Weights of a small image classifier: norm batchnorm, widths [96, 192, 384, 768].
Rows from block 4, named by matrix and row number. Each number is 128 + 24 x the weight over its row's rms, rounded and kept within 0 to 255. All counts start at 0. Numbers have three digits each. After the name is the row's rms in percent of the matrix's.
# mid20: scale 3 3x3 conv (model.blocks.4.mid.2.0.weight, 96x96x3x3), inputs 88-95, a 3x3 kernel for each
mid20.0 094:160124113085109116102133120105130077143104109162095143130145174136094143122146070121178140099129141121152090135154106131094130122099126120144091105128113107104140124154106140100146095113087190101109099145129123149110
mid20.1 106:137141103091135150143119153193153153120093137138148116156105165110125137114094156116129116144144133145086106126144137121134119121101110094118141106146133126099111103143167158171139108109094123116100143087089101122094
mid20.2 099:099125133117130109097123122086152136144159157103073124113090093116158097154129135137132126134114125145116122131147146069149133123102095138151130110120108100184094104146118134172122128129160105105108133135150130167139
mid20.3 104:144121088089134132143110153132133136124082146194111148097088118117095075109127075124126126084096137174147121127158112162132139133134143166041103143135127129149122190149135136105136124093116115137129198136116159111113
mid20.4 099:146195135144117096148114124161177127129140122090112074110136183102135133116133102117144130118154107101113056149159155098101136123127163111128135127137122114157133144153103185120151195088120088115078122143135148061123
mid20.5 098:102115149155163117099180068093101136119147117060099089132110099095148163154131125095168119142085127133067114123145154128120100165105173120126148119124111113114143152111106135162079102120131144133137098137128113132104
mid20.6 097:108131149122164138145139118158124140130123121106110105111107117117145090120124099136143112107147133116089161122125106100107129140119142099125096085104131109113143181106136110146154135076084123130119168138170112156177
mid20.7 101:089092109093164088110128131136144113173178147155175134128095131160196117113080143156138104169091116134137162114127150134112119121119126096115109125125128105104146120090109098161137093136092118112143144120139134105158
mid20.8 094:189132102146142180173133105155155122126121140104132053125152140139160076136116109108137149133156180095142157118112127139115141116126089115126154149151155116136153156136135137126102140123126184151115160159130130112147
mid20.9 099:130138105113122121112128092213138175122115098105074112155167114126164120139122106133096133123124134157145131156105101110141149123125100115106080155133115154121128137080138143120142183119143125120084161137104133119091
mid20.10 098:131110096137143157145121170142118137136153116132155117140086111122172084124073086138116135142116108134117144142133125120154125116092103120117164089165153105099160087140129163173181108103163149122113175140110123113120
mid20.11 102:139129158151110125132134129152133145099137081116159125131176152144173143153133105119135129178119109056115102098098104124108096117129141083148132153139139128076108082139164165119117124142102107177146116121121149102117
mid20.12 102:141110106112132157140141160152113115104168138171155128144145110114105150105134113116140157171109095133119174173117133118147133108104141156141098151114140164155092159121120112128160140123136167129052143140175176142112
mid20.13 098:143115142158197116106167194132109110137162116106157142164133123148156100122109130109170114145110118106116173151123144142119083116163142100143115128156111119161127117117149102124143156172147135089113120155131131142140
mid20.14 103:137160159109137181141082116139143134134127134136114098110098119125121103141157131131139091148116162139135135153144169123155148108123123142108102176128083135128186117143118158158080127148118144117141090134134095115132
mid20.15 101:144133119134106111091150147139120111122120110141112147108092151110092141143119110161135162141130126116143118131120112103130130157073157118122145117123171131130113137113160111086112156086172157104075167136147177103135
mid20.16 104:088146118139123123126105132151133110094167134137163118134162127167147115103154152138139167136123130096118127134102112125194133132133131115132130133091124147094122132155140129118123081098171110125132119097110142096145
mid20.17 098:187102128087148121134143119127149122089116147098107145101157148101152123143152121146146117154126135150136142124114119124152141087101128084148154154124122130095115115116137117130092126176123137131088094176144114137173
mid20.18 098:083162100110121129125141169212168144125146144101136146091095142128106135154158133172139104156125167109106138141129092110141132135111102088107146121098096128137122134121126146102149125110084129114109103148103126162116
mid20.19 100:161123118162123138105180117140127130136097140093093130128128102097147143179156103171153110138140113134129118123135113146138132116168062085141106125162106127148115120102138105137099113138132128136135137129143107135131
mid20.20 105:168145098144168108117171140103132120106090114122084076141104151154126121113113153147140193085050109075068109153144119145105141162145125127129074133109101127127187122100125139082126145187148148120115143139095122126085
mid20.21 099:094143098127142140105071161184158217137130127125081138124141143119153120114139098105131146133128138101131153144137151121115123105123122139120135151100162141148119136150082169107171124116167141109110162149105170122109
mid20.22 105:092198162137113109137143089087095158152142142131119160155130108118133133118155141162114109124125150136132127152105131114122125175123145087142085151132175112115152120165143130168103155118157135117093126138148093100117
mid20.23 103:106165091100147111154128126129128138172123134162127134110140150097131171120115134161090137125097121110146156121130119128108111100101120118176128090132093127127119104156128150113133115135088124093131154129120092099098
mid20.24 100:125139107157138119132115139109151127134136160138071134096137163142088145167147103094138125106092069175139071117122103115112124134122120139082128144086162153122104136119158107158170114134099119114145130137124124091105
mid20.25 109:158173116148114123156107129162211180124115138148125145099125107123157119122136120110101105178197140135111076136128138135110123143163120155099129115121069068117150149140114140145125135085164101121092148121174130106129
mid20.26 102:123119112107148080108145160125100086112110135099160121138102171181121095203124127114118136181116118132101128135141133130106133105105124103105127104092115134135147135120113112107076101132158097107136085139115126145127
mid20.27 095:123134149125146154105128106154136114123139163096086094130149145148098134137095118149154108161103118144128147103122167104122156114146135093103102126104119106135139086119187113100086132162090138136162133147122154116133
mid20.28 103:153108122112133147105139127174133135092115148150148163136101163143117140181124143110109098161109135097089106103117132101121159164114130148101130164099106078138137151149136167128147125156133129157144127120134148122131
mid20.29 104:132134118147091137089065106110144126093139124139101205125129116096095129154118110130163174139154138106107095132131127114143105130121104157145139142134115127153090118091142173111128144096108106138103110117152158091139
mid20.30 102:114126116113137106170097113139097097104092099117087134077118090144124125188128151149170175119138124105089111122117113110096124111117094130143116151128111094149125146119171151094164182129138140201133142110103116146144
mid20.31 103:102144112127091141107068082099129110143124096086077139106117130123111168113139097129100168108134097127147102083117098149138094111107140132150118152125116112141110118134090150112109155119159142159160156142144151104179
mid20.32 106:139175144144143156142089102139122170113133181115119124088101133142134125148158103111147117176166102124144130111125103124128136122121136122108118175129137173139165150120137172183111160152116098117143092145131135138142
mid20.33 096:132146143115144145105103105121123143102135119099116088112135113125118187096072174127123155147128172158145161127144119148142120125137132116132128123138124124111127087128096162121107136128095128148135106126069114102116
mid20.34 105:132123085127156110129136108102108154189143077114125151104147140142095156095122121159137120119103101130154104138124081146109134134121133152109123156097108160149122122067116099123145152122084113122138145110141130099143
mid20.35 100:148150177145118112135088139138096160113150101136135149148135150164125124138139141154154095136134166076110096117100134128122141159147135100148152129148133130153167097157098180135143173129174113140122103121098135109175
mid20.36 101:140108204103138126106086153188115112156123124114119086139144171134142137143113098119127143112169137128128160168104154133126100135097130099132144163123132119111124186115154160116076140094164143171126151124101065130101
mid20.37 102:132143115162153124123099172114102119140156149144083122142119143131092125166150150115127135110122114139098103087086123142172136096104145090088104133111125106142172124126139138134145128154121112115101125133142141149190
mid20.38 104:140141093117126140114134178121133114115094130089124151122149128135127135112114128127114112118156089140125122112142099114152115118150121082123128094151120129106138138096147092118114106114105140164090105124141155133115
mid20.39 100:067151136078105155130100094156108126168103128094118116129090156116134112107165128152115125117113099139121098142115135127130165142109159139103144150124107154134133106123144116139086083121157126102135186124096159121112
mid20.40 103:147132121124137123091145141142095154114096121099090146170130089114103101087097110110129154137145142078068113115058149125125111118139091121166141105129138110110129171159158118146165130164072138149114119132143164117142
mid20.41 100:141104152140108088148162130123158140117115093116127112106145121112101147142124117141144104095131181156115107146127090156162159105127125118138131135114115121161110161091125099112114165112126138109102131113132122109126
mid20.42 096:140128149128138132137154108121112127172143115172101100120098104093104119076129109125117109118133129090116099125116133129144135161120128121165147121122160116160112150094131180156094171149129112078132104149151095135087
mid20.43 101:119149163082112135091142143096117086120095104101160091134138135201124147163132176103088114105123147143126158158172088121125110125144112160123115104135106138151131117211136100099085055106140108097153144131129178117145
mid20.44 102:171120150109131101115157192144103111142137130126120159109145118114133111132141104127103120167106114124147162136152115131110143116131101141128099153154143132159158139161112140184073152142109117099108093122079090071127
mid20.45 103:108118103148139139147144085108096118096070139098121110132090105139134145104136094124120161129157125119106083112132155101165105119133094131133140150106102127151145128105173176118177140172120133141185146113132118127130
mid20.46 102:120152129135138106122104185064104127097115102141079109155104121119135165127156127116130135119117168123153175087098156153159124106135139152110110150101159130149131135090128152150107107148142093109116130136077122127148
mid20.47 099:097138145137120124132139133148137105100149131097103137136134130143128096114122154130118144131151221133133092122127139115128119164160102148143110098145122088103128143067118131147135098184108137117157176113115130074163
mid20.48 098:151106118117149167146109136094129122119147132110149143122130156104117126124118126093121114121130096168122138142146141106080154122114143114126176121125113127119119160151107107133169148162155112130125154103134129164152
mid20.49 104:111103152121113147132135118147164150134170158073105104130127119118147109118153142084077098114087166101103145110172129114102109088126123128122120141134123161095129093094134157103087050130115124120139124138110152081118
mid20.50 096:155123116088166146087168102125146100090115117085138070132126137152134095168143112127118122087160093161141166147096108127132135110112128123145107153110100148148123150103125090141116105085158148155133122098088106123125
mid20.51 100:148174125124153112124107164123174181117102111107090181127144119110109124150158144133140124155163137141137126114159135102127121088158124159119093154129176113182145144141102159135160116127129110105126124120145150125201
mid20.52 101:166090121165128153139086106123129118097139129138135109108118108113107164142120115137148161119118105104135152126106124125132117133152129139133085115113121102131146118147105165116154175120099132144168100129112106114109
mid20.53 095:126146182136162126137162165159139142110122116147151185127155126113146158150143145122145110106154160110058125083131116119135118125168128136076093107158161117133121110119116134112137120115198145163077116120139145080159
mid20.54 095:086185141143139143123098139120133156148099121160093113154115123179124111162143148129102127111134151144183214139123122105107107147147114138103087110159099126164102124119140097129126137135097149111097171102114159176124
mid20.55 102:172129127123162107108084121172122122104106101158135138088157126153127117101117132158143113145120109098084094130159150112131139111144131131129098139116171139096109118125140119115160139105131102142114113133112130134183
mid20.56 102:139161132101085174087146098152120158131100127103124103129125103124124145154107142113112085137144107147094122135120145135104128110119085086169132130146112169111148117129165118105112105104123146155110128117122125100115
mid20.57 101:177130105144153107205162166177124168151146157135123175099141127112135129121088121117148131167122150142128126148109129094145143134112133106092111114100115121138098130099143131143120135080119153121135132132111143159096
mid20.58 102:186135137126143171175147097094134147095129115068085134118114118104110159190130114137120111114112070122135080077154086121147117096123175139062111126112088163144090122114128149134167171131096115104094146128141137112108
mid20.59 104:145106113141102152082132083106128105142144081121124120131171132139160142109117195167133124138127103112175149124116142159147189122123104147141111130173136146109138111156110163134129121132163134136143096132101174110110
mid20.60 095:107104119136100163163124149135088094137081089117126142132133127124090108154087122128086110086107104125157134091119107120175144151151157087118145096120135149113141090116163126118114124112112100149124111120097119123096
mid20.61 092:079090099145124115093143150134144110159127135139113138170118142148150146131109130153092106121106148120154114131128154139156154150161109125143089092147112127106154143063114125102103094118074176124085125139105125107122
mid20.62 099:182156113143132137129163093108101135148088098135152139125105114151132136072114130118116127123137172154163084150169125142132125155149104106137118106137111139118136100197092141132110084123133154094129105139119096106123
mid20.63 103:141131176099126087131169139110145143126126126114076133155065091132115115180162149087103167088143135080117136092099145114140105160134116144104111125092116125123142123119114140102108121177090126124120116130107122117144
mid20.64 097:118117083108143103120146145157152118095127110122172089151117121143139105116158136114130121156130102107136149135111115150130128125142121081118164175141141103122191135148158169130114129108125138146126141136152152097167
mid20.65 104:152125131140127138142144134200149122106145109121122140128128106129122111121140137119135146076129107096151115146130133139160123094145190072109121122089160105138140139117116161100140097130201080108146147196140130111099
mid20.66 099:075139154125152123161113084117094141127085109139133119186112125108170106179135140133151136100107176116150145139152141154131129151129126100154135129121137155149170115113120124130099153126142130129217118129094152113120
mid20.67 098:174149118099148157082162137116113104120145129097132159191171126125119136147112140146124131133094155125154195132155117120139100102118106128092151104132147131136133108119136191141146112165132130161082145114146125074138
mid20.68 103:085104140170102118133188130080152118130100126140104095140111133153149128114172128125112084097170083122114146095146131124122172172127094149119122108099119130152148077126145138123121157177084110126130177121127134142175
mid20.69 098:095143131106169088129126104183098106116112109076130137163098145150114119080101121151125102089133124134135167154130111108139103126170147125162146137102131167137085106111067110157099104136115126129134119164119148111148
mid20.70 101:151122096134126115116098139146121093148110134118141137123110113151121120117121072149101104163133096164140112144080159152126167119106121160100164105132125131135154151143203103157143111113162121096154154118103117138117
mid20.71 110:149152147155109101057116121139097137157146158114093130149158104114115128142125118132108148117118156111114133134095125114093138059084111101127148104128131128140177147136064143136137192068143154151123098106118133097130
mid20.72 098:061120141070138141120152144105123116118111113190157190164137088161118172123155147171116203141116179096131127101159143135126132117136145127139111085092165118170136100113135115113095133123129140131130111125118087103071
mid20.73 101:102135112133132130101117110098150161115100110102115108133138102122113140109080148133147119144114141108130136136143145125108125103136090178131107115167104135124120125184145184148120131132135139134150139176092075119125
mid20.74 102:175113118126104130136107179104104129135087151129104086108159135086138079091115075100145139074115131104118141120117144163122085114128146122094173126117173150104157172124090149126091162146144105099110153119129131122147
mid20.75 100:130139122114095085136130108138113169112122097129147134130120094115150130089137129101113099158160142107097108117137169161111166120111111122120094164165127140093141105114145159162088099079121112120126113190109132119114
mid20.76 099:124137145113152129144128086139104128080100117170127124077111125114105107111091104140112133119144145173112137154134137118144132171086114095121113142119144102118130114123107087161086191075110113067133153124176164124094
mid20.77 099:146085118063084143116138143129145157132154173109086119142119107126133088128098149158131131143103129130111174111123141133113143165140144145074106101097107124154118128117211077125139094130165135092135164099123128095135
mid20.78 096:137090113106125158132122099160142132121114138095158150159140118145147105130089137138101109138126122174120133140102113115126149131109165127133153156128152168139144086139109191098145144119170133160186150173114121125129
mid20.79 100:128143152163127166135139121130126129119099102191136133112163110097146113121168178107167127157150141116121126150148107149153166069100142113134180155150133126107133127157113143143120089107152128129149110146103114121159
mid20.80 097:152120104150155147165105114158143140100120125106098112135116146112130088114140124128130137103157126167189176167139113151101149171118105138110081141147095174146121148112116139088109114124087138136149116143126116136147
mid20.81 095:162124108126126130113099133146128140124133094104144121171144179193145101155111146107112156075123135166104104117124143139137149129156130139180119162126147148094079117136098132150121117081132153204140124137110109098168
mid20.82 098:126176105122178086076113168158075151110119135124159177132095076133116087101144123118141095126126133136120108130125105112153110160150118117082100147112140145097109100123123136160118108161187172140075116107133145099172
mid20.83 102:169170114129128170143072105126160154099137144169154097114083109136153154106096075146134112131178167099106128154120112120146113123124121137128138131102140124129127137127152126120132129115149181128157118113144132130143
mid20.84 092:121142127191101081130103097097130105141125151077078124102121135097179093086132143158121104089140109119112126110151138152108149125089129127117141144113115155107155101146136156179118099114154106127186178101112116099161
mid20.85 100:135140137129109142149169143130135111098136177097117166114139149135135116105138123125111135122173072144097100115144132103111130145076103189120155151127117159105141128107133160107130115162190139150096131125152129111145
mid20.86 095:121095145159093117199142162169096097141108105101114122120152146134140117099128118171103091102113107131126146139113139105083121142171164110110138128120171139129125130111116109139130106141139084150133131151135122153131
mid20.87 099:132154095116139140145143115164134109146160193132112102064121123094132125126125162081085113114092080110132142128094142094165123148082139108119118107127100157124108078137090082164155140128114111127110154107138122111147
mid20.88 098:162123166116159120129107073146135143118144091113134116097175123091164151149162173112182149124142138107114113113141128126120113149103118119119149157121146132109135114091153116111121160125115143111185132169123187130111
mid20.89 100:139074120136122140125090102127120074149172138121105088130122119157150153101109143157111178126112109136139091110128117114121108124120136164141105156117127127137111145191068138108132131111130137154143134149094130126107
mid20.90 100:157094128135090128121126078156118093104114118167146134107146091119120105111121153094124109130099101108140163142140131136136171165084123088101115120097123075162146127105087133176136119124111122098132114114173136129135
mid20.91 095:135147115087111162187114127129124116124148140164118160116121110110105093137149138119075147149143154136179145125132103163146153149122129101149105151106128144118107109125139106154116088097107121105119068089112157140155
mid20.92 094:095155154131103111090128133127138100123105107109107134120112167149123090174136115178151110119140172099101121109110116115105151147136118131115124121133106122115142101132142063129152116099099147133133153133121179102164
mid20.93 098:124131116105144086078158153086067124119127128186174175116091106135125127128107118109174152117109157164132163127113125127133135155145136105148148125148130124072126088065089120144128147167143116113147175128140138127086
mid20.94 093:125136136105130123117128139106090137190110142099113119120116118135119125168124162171140138127101116128147101110125137102125091125131147119114107120124094125140105107121152116113107110143207129100092167135118114152162
mid20.95 098:167113148097120119137100106154122113095110163112124107103105118114100144159135104135133162117120080160117100115161087127168145118129104104112108132112107081129108115087135140158125089124153122148105110126159128199157